Rows from block 7 of a small sound classifier, named by matrix and row number. Each number is 500 + 40 x the weight over its row's rms, rounded and kept within 0 to 999. All counts start at 0. Numbers have three digits each.
Before each channel's rows are labels from the 100 clips, of 14848, where the channel reaches its highest value: "responds to" is what is common among them. Only what is clearly more common there than usual is listed. The data: synthesised sound scenes: up to three everyday sounds over a background.
# c30: last pointwise conv (model.blocks.7.c3.0.weight, 320x320x1, standardized in use), inputs 107-213

responds to: beeping; first sound: beeping; meowing; first sound: meowing
c30.26:491457497430445505513569426499528479539564493463438454508538501504506345494552505517472543499498455485407542457516594434504563510538545512562548518543599467516455499462484496528430473498502404469496502473492538514500495510497526520507494594458576454462391530442485501550470399464497497468475488483500512504499479466464496

responds to: background: none; barking; first sound: barking
c30.39:461454526524590493406474523495494492471496436469576529458526501429503614441496496470496476513499404459533488499501497572474501526521504503528546538550510588506397488482535477514527573408439456509421535526444517466493507500499504618450508518505490514456430495451490547503485432511512481490516531510504542505512505612473500

responds to: thunder; first sound: thunder
c30.126:490508517535497549501466505503477538408481476524503427458556382540437456449489522503474490477510482503428521528534536447527542478501501451527505437606473548474489523485515474525503487406442494499467541512512596506523524488450509506481471500498497504527490506498495502548544491534544488495514503515514543517509504504481556

responds to: footsteps; first sound: footsteps; number of sounds: 3
c30.194:494545457521450473550559541531503558456503534523539509475499470501561535513505525496547495531585516461555465498545493527519470499508504498536543528376499506533520535556486562519454444489441486525477489503517440464459484527538569543509481526524492452504482479467500502437503490501486520588488504481489486482489491496532491

responds to: number of sounds: 3; door slam
c30.7:514465500509468500510506574547506513502486475508468492500500491504511414509499496499503489474469497502478527529543589498540545492500428478510480426586484461391495486434535450503476559535567527465617585497495654481531557488493478456467497500474491636500550501551432554510538548518574515488549570514543554568566498603415516

responds to: glass breaking; first sound: glass breaking
c30.82:429481542473604448447497542505520552496495532517551530486500492371573543545495462504533523471500501559550455508424431540411496486530488463498488515506491542495458480501491480471509610477501429556498527508491513526442510571539503492504506440529501492437405446471495426532473430505498500442505577505547515531539516517500517

responds to: mooing; first sound: mooing
c30.281:451483485494577621499502555505557559540529478471523505528497514574518516536505503491506480549493502513575505585504502503500489511520503525513624513415507521504473505458465508500557507512507506547508491541492475501443481546541538523518525529509456493451510518468502556507478518505507514426522521541522513518503507505509488

responds to: zipper; first sound: zipper
c30.38:508545541496534500466505500479511495494546548490499518493472499508497492541497541494493515600525502500573503517524517471502547579468483543517511503487459472508493466501434502489490502434431503510515513502478483454417500490549506561503508470496456504483501450493489528483481501463549571592548543539512565511524410525498504

responds to: hammering; first sound: hammering; phone ringing; first sound: phone ringing
c30.4:512499535509386496533527467545498513434492573499521492512426489535502401496475494504464483497518539450445506517548507401470521520519523545538513526498506494559511471518475480476500433513514472503506509481439538473494501525513517520489560487571518498488497462505520499477467489480570545539558540504514570526524443434494487

responds to: water drop; first sound: water drop; number of sounds: 3
c30.217:467467433555447501572484508602463559517524548507501519470499483451494500505464509483469473499503500505481401483555503503504494482510502547534528533545566502552525548480564474557499517522511437498505477498506497525520502506551540482543496487508516538568491532479465481516501486562526507437512524512516502509510531505478488

responds to: whoosh; first sound: whoosh; text has "car"
c30.269:456552491559509514552500512584478571462513556533593491455595443533414425418464500477388467545487492429453414505497478426516503493430486535509499491504488548524516594462509497566549490491448493500455481477547475535494500522510562492512438441490421504533500518473525496449500483544527518520533501542532512528539501458520494

responds to: laser zap
c30.152:667429563418514500513511500496508483512508462543496499509526492562488506575525525510507507481546525522484553530530520491509546523499455441491499495501501503459516514460510462527501511490498503500573636517485513500510486497488414503503495571456613544498506504524445486542517509545465493426475478424469453496494520521455516

responds to: spray hiss; first sound: spray hiss; ball bouncing; first sound: ball bouncing
c30.300:449517497575476558482444473535493489504576454404481471517479541536443496422421514503495534600396489462559505481500545532459566462442531508476472502464457537532493487468498504513544486437449475438495491502533504538480492504470522517418461504485455506467493527444521510476524485498547528500525515534509532499503453499499494

responds to: number of sounds: 1
c30.255:498530534552526477518472519565528607499513509514534575467525437496501486496508517516504474461549520434503461481593529468515451487499446497523522486429484494534509602500496519573499480479450457488485449553574429548518505573510602492492460445490502456523464612438518515517592471563503516542501491474500490499505560432584448

responds to: water drop; first sound: water drop
c30.302:504496507531476500500498525531499554494512476498419517468498541476529517510555475503530486366500452470476539493529545536524547440526490516516542505523531448483481510495515488526476500487475517501498449509503480520525512603626588476496570498556515489525472543497493524500486492505525506548512505437500507492524509487484501

responds to: bird chirping; first sound: bird chirping
c30.231:521486546473588517468487549494533505501519573484446527532409496504544547591521511512583519507500531563517512561432447502475510533518538546487539549465505483506484442500421541438535510469489440514520512510489491473441498516569510531516560495576503485458431476486500448504492429500446481481489495507472489483461502499543457

responds to: beeping; first sound: beeping
c30.294:511438533507362499571558521503503532510515516525501466519450496507521483532607506559562523503572469469414525503565578488558555478526503506600587500506487480503505499525499481523476472493471445490481485478493465537498490523524547503502530513519562456503448471422483477494481458456522528485488508479500488484493522466467437

responds to: car passing; first sound: car passing; whoosh; first sound: whoosh
c30.259:491494507493513540500505444507480530531512518500486473454555499501450502453496536490421497582475500509520491492535496449465499515471482496495485496496536482504487511482460477512510484483491424486508520516498472493459533539567502476516511504465553494449470504498494505523430466508547515531539538530530517513515506471464438

responds to: barking; first sound: barking; door slam; first sound: door slam
c30.132:537503532512490511543521500548492510502496509464434468500403458462545512527559498521544481406504458482457480537526570506529520507497517555545577527519511481497500499472500446518480424434466446522473533503514511506482463503513515482500583509510610486509455551468461479488545439489491441479452463465438456463479510492448480

responds to: footsteps; first sound: footsteps; number of sounds: 3
c30.229:501494566510419547551493503541499491496513586528558415485502483520501492508517521512520530528544487448490489498496498490540506497469498500557564502538538531504536479531529500533502478452465476498461478501505483488462551520542513510524514541520500515496458416478500445460492472444522493473493505502498512499507462495503496

responds to: thunder; first sound: thunder; explosion
c30.85:475476431503535509556487546533468626501522417576480484516661506555528478483512510470473494514484499436520473460500469480536471490538489458570607561492533495523496549551503537534500465495500496496496443489515494505496451541555583491549470493518438517503498561495499485516491494502517510514506492493521501522530497486460489

responds to: whoosh; first sound: whoosh; number of sounds: 1
c30.123:433488483507480496541459543563477555467503497506601478462526513511490498469463513486473527545539493502513542506487414450499496424500490488525503496481485566544490546533515507549517508507479492444468488544520436557495504585530594559480452478480498496466500494476515589504496501576520485496521521520547500499512536469539484

responds to: hammering; first sound: hammering; number of sounds: 3
c30.104:497500521519405498470508490545505522453517488493540488485535487517467502550544592508492565536579516496501498529522533447496509494510506497585518477516522510505509529545482505507491478487471468498517456527486493521466505523448531482498442488518507503501472494486518549505517478514501538516493494510498484467485482487494542

responds to: water drop; first sound: water drop; number of sounds: 3
c30.261:485441471491483535566462517488485520503514501571499489485502462558488449456520449497454500523492502541425460566509496483514481510481501501493518515470504503503496483524494498525495490501503488516502508519468471501507483562532512550463493604485498506487504510494474454498493514493503477436521479465501502507504483507464467

responds to: car passing; first sound: car passing; speech; first sound: speech
c30.242:487446485500530537556485550510506583577524457476451488499569553504503514487479537459508458549443486490515502515537525511503519511479480472498520516509529492487497551480545471637537515513516509425532499525501500576505468517541589460500507513518515505502502525507503500521497504528531516460515504504527511514542540502452488

responds to: melody; first sound: melody
c30.318:515479522507508478497557543521492533496432509515540524461583489486524461557571578546518604408558528513396488516551560457506574493540489454556524469535564534500478523471497482484466526468477491461499521513440523529474554559483546444498511499529584541471476500459468528514507470522467474515449481480473472476492518522449522

responds to: bird chirping
c30.251:508470504501537509499527429446495480512501516502553537506552491508485562486522487483470485544510502497495516477470470503510470539475414380493479466503495473425497490512453485500498493543523623499468511508421497521472463452445427521502462493453515463492599410533486427470451592488487502448505489497523484518511518474487620

responds to: zipper; first sound: zipper; number of sounds: 1
c30.286:498481499468486508521500481522476422478442531529495420505490509531437440491494470497487510496492489483396567525480490456446508532500558549500497536551551532534476496493498514499545502494509420489500487471478516443541548504527514550500517553490527475466417509470497492497419410464495482496518505451487552506501489491501429

responds to: number of sounds: 3; door slam
c30.108:549469550499522524499499479475550526546539465445520431501478560512453500518560478521500526505502507511520545525511573495484568478454472489485482471517498500487497489464484510534521561570583525528567569500459518548459529460468473522480452528449509605452560461513501462495495539501563541410638565578615550558642527528442509

responds to: number of sounds: 1; laughter; first sound: laughter
c30.142:502509472466575500470483502445475501457505373550481502480615475534476585425475515444465541527492506541484522459504501571483488522530512463520582530568478567508456535434493483500474504433406469485478527515486523434500520530503513577513494515480456484462436503486476519540406416525518504490513540504493544507513496571499493

responds to: zipper; first sound: zipper; melody; first sound: melody
c30.207:552505526496509496500502436522505504515497545515537496501537496516517413435497500464482498469485495501460512435460514461502511588565505501499500502533607504531531516453513483522494473422398450490473540484511541483534539503572499513504545577461500422500406538496458492518514414504529489526525525499486536503513504463467466

responds to: melody; first sound: melody
c30.10:504461500454513526514520509463514504517525458505485474536524496526534496478533510479499532551491452554507491471430457550518494523519547502495482524517513540538516496452508485452491484482460468499491538474509552492494506499502527481496501485472527420500457501484521489516448474532495536489503516524504495491499494514529523

responds to: laser zap; first sound: laser zap; number of sounds: 3
c30.47:508493537482435507498520427499514482493499496498494383576376493543499439493524484540541535521494503524453542526496496430506514493555538516549494497499511467514512508476495477495506491529524478514540477492494514508533539530435530458388521527538591505491451561504487542511499487496494505484459495500497488502496498468494467

responds to: number of sounds: 3; thunder; first sound: thunder; hammering
c30.187:495489505525498507502520498508558529503512510521490545492489431524530504539536545493529497522560501489499514560543553447524512469565501510564582507420504454497519469550446508465500489444436495498500465530504454484429492512542575440558531493588473458484482436486479511485485457415487487504503436458486510490463470483507471

responds to: mooing; first sound: mooing
c30.111:503480484492495560585505574558506589490489530514472528482460472549498455501490461501457452497482517516497480615516551452503532505502517576510533548481501492520523525504439526466540509501499498487542498508486515516505486548578573464525511510550486530493523521507506533516502514527524506502520519505514532529505481501493472

responds to: footsteps; first sound: footsteps; melody; first sound: melody
c30.141:497542492523468483552494543514475519486501514528471493454543484479495514458531501511498515472501446447402459469550551493506503467494498526584515488593463528514511520500506470557485483479481462506460548511532553500497463469494500497491483483493486484509494510484535472503545493549570556511500547527526524519551455477493493

responds to: car passing; first sound: car passing
c30.148:494518506506426560530490504499502503512533507498456502534490493554458486550509543474507519573503485534502534491483516483501516444500542514502547489503544476495486487499490479505519453407424432483419492489514533492453519568521515432538456525463500502530454458461473523511483440469500512466455507500472488479486534512494502

responds to: water drop; first sound: water drop; hammering; first sound: hammering
c30.222:495466494461396530501501517505527560500505444518511572475539511528556462540539512552550532495558513534512482499520515500492504468516506500505502515452538535564489513499528546454472477456445495423492458509519500496510499529505531588487428541491527488460453586461528456511503457490494507540519500480493533505482468500546483

responds to: whoosh; first sound: whoosh; number of sounds: 3
c30.239:540494515530525478452442500521484502505463541424475538494409505384478510491503483525492508523498502502548503521485476479509478587511500558529542532532476506527495486478515502551516501477494435510497484496500495499529508531530495567461540500501528505501460549478438500500508442502501477494482514521492476499502506485465447

responds to: number of sounds: 2
c30.279:489601511500501518539554547513436499451500520467465493466477446444483543495483492448504455509446474492511440502520501531492463489492514537500502501496500507512597580477495506521497500499473528614494516520571445470425489491523500498499491496497481518623523448517482484524559513635518518568500516489498506500513502484527499

responds to: water drop; first sound: water drop
c30.290:518607506481543489499501531519525524494469515531431523493433515421490603508527557467516510478520494494442528513502475567514419529532473570499512569499547478496499500543501502504531494487472469523513494525520441449515493507568482509531570507524515445505484520500482512534536492504530534580532487505485503499494512422502492

responds to: car passing; first sound: car passing; number of sounds: 3
c30.204:472452445518505532534481537487484554520504499499512469520537525535527476502486512484448487512448466568509490510476420525487508467577551495507569516491600505508493498502478489563508520489517494500468455520544500545468492531547505466572461496516482486490500514468451498574489500532533497465532499486500542510521510467464501

responds to: barking; first sound: barking; hammering; first sound: hammering
c30.9:588492566465438504504504553431500530526514468501489463500500466544535445503542540554529495506574503511376509503531531419610528510544497491510560509462537470504466488515477483483480445466449480497547533508494488520509511569522533505459540547523587525450492495476451458502499477438514517462494505484494511501502481459463490

responds to: water drop; first sound: water drop; number of sounds: 3
c30.62:478463452500429524526553544568474491488497477487492594487427480450493488456502505515506513460480456520466511535533558501528525456524545535483538502495501481499509492518466521493487445510499501500483514529460509500499481561486518504477583561500510457484506508499429544537525504498503499562546455496506534456421520416446499

responds to: number of sounds: 2; background: none
c30.201:485511537523511498528533536564481513478505561481509518440480406467494517513511539434509432496509469500502428494520521499501473484539510529509529515495562500511578617497493524510494476500467503573483479510581488474464503486499519500543449498483456519558498472508511520504541498608496504519492502495500515495496496491552505

responds to: barking; first sound: barking
c30.159:577412596490552496513469578469489546499495480508495515510520491503503515517536514538512521419528541515503501495534517535538540489502473475489519521467504507496497504441511389491503515496504499517582614519481502509499536546518530487504538513503612546502502497496418560500495489520415444398436409368435402434454554524434496

responds to: melody; first sound: melody; number of sounds: 3
c30.44:459566469522427519480506525549478505481500470496488478401531505501453459443476533479447516513485492503488500499483527483511537530439503517544499469632539506499476500407480497522447498493503479456517501456501538452433517462464508480511479520460449522476490478516509564480488499477536551575502504487507540479516402561499549

responds to: glass breaking; first sound: glass breaking; water drop; first sound: water drop
c30.80:489535546571491578494442501530456538451459536501468564482430404515505577536505538508535500461558476561511485534508500511504529438535513540535593539501515492523489449520493477474515505445467463518487464542493492495497505532499496531493570496557494550476450488453486473521542418459495428505505489450463548502500518505517466

responds to: whoosh; first sound: whoosh; number of sounds: 3
c30.69:496488500423538551534488483449499478497501474503497387485493494534512508477508446503501522530487501580447489512474502498442465503472520499491503509506470523513489498492505503534483495500496458525463489464506489486488494528515513502463497502498522441491478587467523399515426485511479500492496498505499474497492495494530462

responds to: number of sounds: 3; beeping; first sound: beeping
c30.216:508467504439481454503551571534480488515475488500478557468527403501512496469484519502538452471507482532484483462509519502575519525555496490519502500432484494489442489494521462461458518559529502469566497498447506468523565557477516429497533465489526526491522494547396547530454508483550566503492584496529510533546479546477395

responds to: thunder; first sound: thunder; number of sounds: 3
c30.84:499461509509448512556573492527487497452501583510585487476485425507497451510487535516478518549568484436510457529603500458494511515489549540577562526493490531528483480509496489503516493491481473472488477523479460475463480475487498541523491550501516504484483429465458533460480479470511483475527465458496554505497414495473494

responds to: laser zap; first sound: laser zap; meowing; first sound: meowing
c30.246:582424611444454523521477516469490500493519446495514480545490472539531498535557543537541512599583543574533516522513483497517542447501533488493487539495499516522504489509497501416508501501456477531541589515496516484500555509491566506468464564503629532476487528496491502530494484484469496427465511503474467480451452475500512

responds to: bird chirping; first sound: bird chirping; melody; first sound: melody
c30.220:511479451516523501495496520499484581500483573508506508511548498490567432490479508477490490487494485528515484461492461498499499546572509502495545520493568533517535530531505470508488487482498493510500512479485517464500501503582523532540557501504462447481502477483454563502503496519493464502501475472476500465490467509470473

responds to: number of sounds: 2
c30.272:516478525457513493539527572514427507466468513503471482508541444479509490491521492496520469493498448453516459485507524539530478549513536511516514533489498497515574642497504526525434486478470502564493487493566468488496498543515545495490472536504508540584496568496491469588501493594503488557491498460476496494500498495503477

responds to: number of sounds: 3; doorbell; first sound: doorbell; meowing
c30.106:503570451491448536507579444517520470505542529497494501464519503536465490493505544497461533585482500428475507455468521489518497584463528520522564505615540475506470500438532476513482495443491416493457487456498488484498495452417492508547523500447527504503434507480476507467450445443531521531507524530519523525517482522447501

responds to: zipper; first sound: zipper
c30.271:516501479546505512507468503550453563554546550500541498501519529530497500465455526513499464532496494509454454544501518510520505562460500515479492504494500495504508493473484499546542446496444462502494494404502481570492501536506505474509556499503514495485495505499503500479486489510558515490519544543523505522513573444502470

responds to: footsteps; first sound: footsteps
c30.144:439537497518465495496522497496460485531505523491560548516461445477576596487504536500578501600591435505511445500508472511598496466499507497495498472434476492503522499585482529488497364525488504525531501529495442500450448501499481536502510469500549418492509448525444531473499506459491550630509481480496561456450509394514515

responds to: number of sounds: 2; background: none
c30.172:505543524512493529571504492554437465464504495489538469479481453499496583469470472447498454526493454508496452493507481601514476481498535505512505508565539526508569576500533498550495492444431470552430482538551472516516504501543516547494500514482511509615435557493498462538563428601484491539496498480483491482490521458511500

responds to: thunder; first sound: thunder; phone ringing; first sound: phone ringing
c30.131:531538532506526509513459602530504536501539535589489438462576500542449498500522536480485502576502480467432499522515476451558453476483431507559603509463449501502535565503504502592515470465438476523503556526533499547497491529516507501484490510490546502486469504488580451500560445522569530499508516528498493504528505484522464

responds to: number of sounds: 3; door slam
c30.282:511472517524444533508492521499520542543561496499485424534511545549484445477507476512504481492477459491497493486492509494550512481471455457509508443518488479434488493433527458547515556587616533490614537482470518566514577488468489478464479508474514597497530469508491520498487545489609579458617616567664588648668547576451482

responds to: hammering; first sound: hammering; number of sounds: 3
c30.1:532423581517510412459478430519498498495499564465514524496506473486489429496496550485487500396572516503477516467523533365504567540531499519503506527484544467568444502505493491519520506487489430490500461556470498527514514531537510590459536543520522514426409511454490510507501420500512472485527518497504551515524491495495468

responds to: whoosh; first sound: whoosh
c30.116:519471491502593534498480545527499568529522501567541483477530506551524461472465441476454402493420497496468462585519507455544489511526499511478537559471585521501434494501503493495556533438453479507500546514500531502526538521572493495514515512484447502423455548496504507475503443518574522501614568542577580592583509542425499

responds to: knocking; first sound: knocking; water drop; first sound: water drop
c30.36:526543499456454563541564535494537455513484505523534533422357493524496566516503474533522508493504548549441527534509531546464502498501507502498523498490536481493508501498493492501483493493490500486438490508525492444471495509503514503535526538511534421454453500496468404469478465496439512516528499457506529494492502467568462

responds to: hammering; first sound: hammering; number of sounds: 3
c30.264:471501484501500467480544587512498529487505504499498542414551428472492500491467574516496522501515558496489471500520531540503537464512494489537523505519518549498423479490525434485527517484495502431500552541430576482479492519495504498492540544505492524451495467500474666513519482517483481468493472476498491501496444558478497

responds to: hammering; first sound: hammering; number of sounds: 3
c30.89:579497527497487490494523499479511521525554524456387559481501451503502513503536588482491462484550498504480529453530513489563535533557519556468541538392586420527434455502501426512521477499500438469546509520518494525496507521546514517491505540501541519491467479471463511485498458451488498505495498488499484493497495507506450

responds to: barking; first sound: barking; door slam; first sound: door slam
c30.43:496502549503507490516447533502525500544519541521485477515508429506570514552537519480519506509533492450487466497517532469504424504511468492529524529505451428499499511485503502512509498436462423486500507483521489469408498523569544492539547493571556484520386509452509479498496434484508510562488521554479501495521490499512458

responds to: drum roll; first sound: drum roll; coughing; first sound: coughing
c30.238:491406417484499469486438572503473499549509524562579483423554500481498476501464499504491499477504508479448416540500468487552447593495498498505501530551552557504429565483549475516495516499493472562508498474467499495570495500483496466553530508473493549509494584497465531501465483572498510483500513518502507511505535584414494

responds to: mooing; first sound: mooing; number of sounds: 3
c30.87:501497561502502491477526513554513524467489510496598481453485466444534502534510536518574500523535513411515474562521496510445500503496507534517505486458484521531497488533515529502520515485452495513529471552449491542456528504455528500421499491543481487457500421485502595495513506505481501538517487479521493467485453502457519

responds to: laser zap; first sound: laser zap; bird chirping; first sound: bird chirping
c30.277:515481473505473508494511536495522539514546502501497467524432525469569548541580504558631550491505524531539514503499485559484494521550544502507560511479577517501533478506488556463452480489493519522460502470497423493491489526501498508549562513536526477502496467509482495491456483490419416424459441420492484499462493450524467

responds to: number of sounds: 1
c30.157:498568498553504476496501525634486630445495483519453537500576509463481518500503537497502514466493511477484537490517507499452514517505466463558535505499497477515501523500500504552481511516514481496535499506504513504549539562567633375496514420499506413500500551532502573538541497543615624586525567510527529529556543481506440

responds to: beeping; first sound: beeping
c30.210:529493493470457506563531487509524516521563508503424518505503469534466373519529538553486513514514566435476538498561564401538499534506512525511564549450521417514476538481460483524493443507506426492509474494530483565499497535489524452502504537481568511492428533457490498524447450466528519461500492500526503513505507428476445

responds to: number of sounds: 1
c30.32:502556447489583509527460571534495575497485466563362510505542482496443500543516536500531567535509517503456528492489468494532409500497467502508537538456464496436539545542515500562544523450462417502493514504506492524548562513558501468532521496469525445545383570491520515567538424532484499536496505506494481500502543492504416

responds to: zipper; first sound: zipper; number of sounds: 1
c30.120:501449503567511461524474465604461573488513583493496472502491518456460458435496433490448484447488503390437466456531482451483494578492498542570548549520459515572513530435494476562500469502488491442489489480542500487521472531521557488495550466481498484510503544465491503498473505533533482505497503515504493510502557466525473

responds to: footsteps; first sound: footsteps
c30.275:497542599504469523498497561485470453381443496508551488488509488500518535450459504510519502503526439435548427504458486529451529421467516500473499500489476561524579506519496529526503450496459497557493505563540500382497480500435507548501503461517355454497500458512513551453529499517547543603581536480484610488490486486531514

responds to: number of sounds: 3; car passing; door slam
c30.170:550476516470501564507485517453561505588595504546560479530515561542528479538533513519539502495523492532538512505439500522536500493467416500426479451518509491376511508421545499540545550559545499517538521506508500619460515435500461439431488504450522579510487514499542465496503496501552528371534532516559542585566553506468476

responds to: knocking; first sound: knocking
c30.117:502487486526507536550577501552497507517497513494496495490439449543520474489500450501550515547490498504488458502485491512488408496507504510550503480524499502494568489539460602494493496432466488507464500499501475504445521511484501450518515475532491439505437483477502426501485449490453468483515501494512475496499520445550462

responds to: bird chirping; first sound: bird chirping
c30.254:495511490500555491432514545470537527542473526462556556500516505405554506545531505520558540439519478486524491429429447492498440521518496504453509504517517513530481518480483578460470513460449497527498522461548479470478500521527532515536510415537527460456466485460503474471500438491484428502470493496463464474491493498557529

responds to: bird chirping; first sound: bird chirping; speech; first sound: speech
c30.0:511502500526513521481471500492504516522565515447531479513491519506489581501511524516504506543498505515534501507461463550497467546532532504485533525507561546544477500475499501511503500493493447500512499487479484519503512521505507540510495523480502494500490501474487511505471482500508513471522545525545499519521523503473490

responds to: barking; first sound: barking
c30.145:477447496548478479493491502527500549459470460516552510486552491493429478346421448492461487446438469460484507410509481545504477491521486502513574492448461527513504548494537501533489513528498522507499448491513449542509502563507564540411502495520467522485509619474500534524509501562479471454467479502516460431471548520503465

responds to: car passing; first sound: car passing
c30.313:472536485534517469456425508511489553454501468505439485490561484530505487502485473517531510519455518501510497481499500441501460430497469480511533526428471473543439497491438567530500470494472488501496451485569455533493531602493644445467487448545496486427506546478551507500500504470517508519500499491518499512537518487572454

responds to: bird chirping; first sound: bird chirping; zipper; first sound: zipper
c30.8:533518514524499528509523568518508509523552541480498586431493501507478594494515590503513502496516473507449529466500552513514497530500530575507561516564523503514500426495493446487511497449461444493371500501502512504447493494507499553576503496457491482508428467457500500418488413496549500504507541528551528506521500519504510

responds to: zipper; first sound: zipper; spray hiss; first sound: spray hiss
c30.88:536511481548514471493495448617488512497507582467495497477496478394499446507491489536497531450489505496478495521500503471463502524486495516556502537569458498531516491497517440522504541521548474488530544501492517558505543505504518442519543450506554547506492530482490482500553484506550495430489530567523471508515559500440500

responds to: hammering; first sound: hammering; number of sounds: 3
c30.101:511474539501497475465525496549521528504549581476493510511463492463559443542529503514527505482526502500511474514501499494499501568529466502543506502441502436527515466529460497423453453491477479488505503496514486462490516504524510512469506423507510474452458500503485446492508464423434494522460455422424476467432410455501463

responds to: glass breaking; first sound: glass breaking
c30.11:489521513526503474497486598508504525499468565513542543445492466463543526545508533489495510472564554505500489500509526480466449496571505508524569524474548511529498505495497510500500508483500470478553528512507534373520511471513504601549499583520449540467443500502512587512496436482555500557551516492466657562532482552547470

responds to: footsteps; first sound: footsteps; number of sounds: 3
c30.218:466519500612507517556445503573421618467487466427451499528491478473475542492495512515522507471446509472558428511546553486486536466482493522554562524551423491499501504463497403558508487465463510483505543538544567512530518502520559469463500459489514541509500514503510523533583508525497467504442471421455452452486512511482506

responds to: zipper; first sound: zipper; number of sounds: 3
c30.53:527567502485528529489460451500494483491478513513423559415494480525516521494486530508502529513476571487470531497527485504489471542498511567442507545453544489519507452504461524512535488474486485519484479496519464494528497494529494566506527509499490485511454521481504414483521471496518495480492506507498461502501509439556475

responds to: spray hiss; first sound: spray hiss
c30.97:502461483495597403521457525486500518495467518554475446484471485482531506504521419506498524399501485536382488479516484487500496527532492489535592581522523485499463503470506473495495540501510457543511504491498525440534501536541507507481550513536535516457444545503484500512500415505519495500489511506466500504515520538508479

responds to: thunder; first sound: thunder
c30.317:503499503559526532558499497561529597476497493502411504535557477519514466514518495493550483529478456501505493510570530462514519503510445500570589541516441473498504510486491500493499484500487488500488514511495533481493517550562573430523543478509558501509514500500473502489510499504567486532518502490511525500512487473489504

responds to: number of sounds: 2; background: none; fly buzzing
c30.166:456545466499521473498531517506510503493489551496470503495493493475466463427444458446455437467451430438441512486502494505500501515456518504444450483446466475539501541499492582516498470480485431525463483502809471523519470494484497498463507499445488498504469617453589492499540467522509508660501503487507502509515511463669415

responds to: glass breaking; first sound: glass breaking
c30.295:448466492503549493516502513576479536495493526520518463548495512501486411515493496502514437514466483504496449570498508487495534498494480537530522543512466538497515529478518496539589510499527494534483492513498564494484482502552491478435555442555515520501497519454499398502578482520553527494510549535503503526534485480438516

responds to: drum roll; first sound: drum roll; zipper; first sound: zipper
c30.291:505532558479503505543447511501575579587511558530511533476512466497552480612518529495504514477559554513547501551548518450491394521517448488433441501466536495535448516511525520509499541443450461503508522532500498506544550506538538579566527498526519454505374570463516515536489444515486519571509532523503520505507546500524463

responds to: barking; first sound: barking; number of sounds: 3
c30.250:556462527491532445419460433436513493514504453505496415512534489469503512481538464515533515439514498487507476411467444554504490585566507463493532543460525530535516540473554556505451493473436480563500503487494497493536503556533533532504573516564506469478480564490479493535447470499482492465490486468477487489483503500487487

responds to: whoosh; first sound: whoosh; number of sounds: 3
c30.233:493575514518589452515410515550462629471494489499445567469570529458447500507508518505435540529496546497536464431511474483481473510504450502508514544521472479504498534473500509567511495498493512488463502611518502512493491518598500506494445436501486458472483599550498480566558456577541496538496505487497506502527462460498433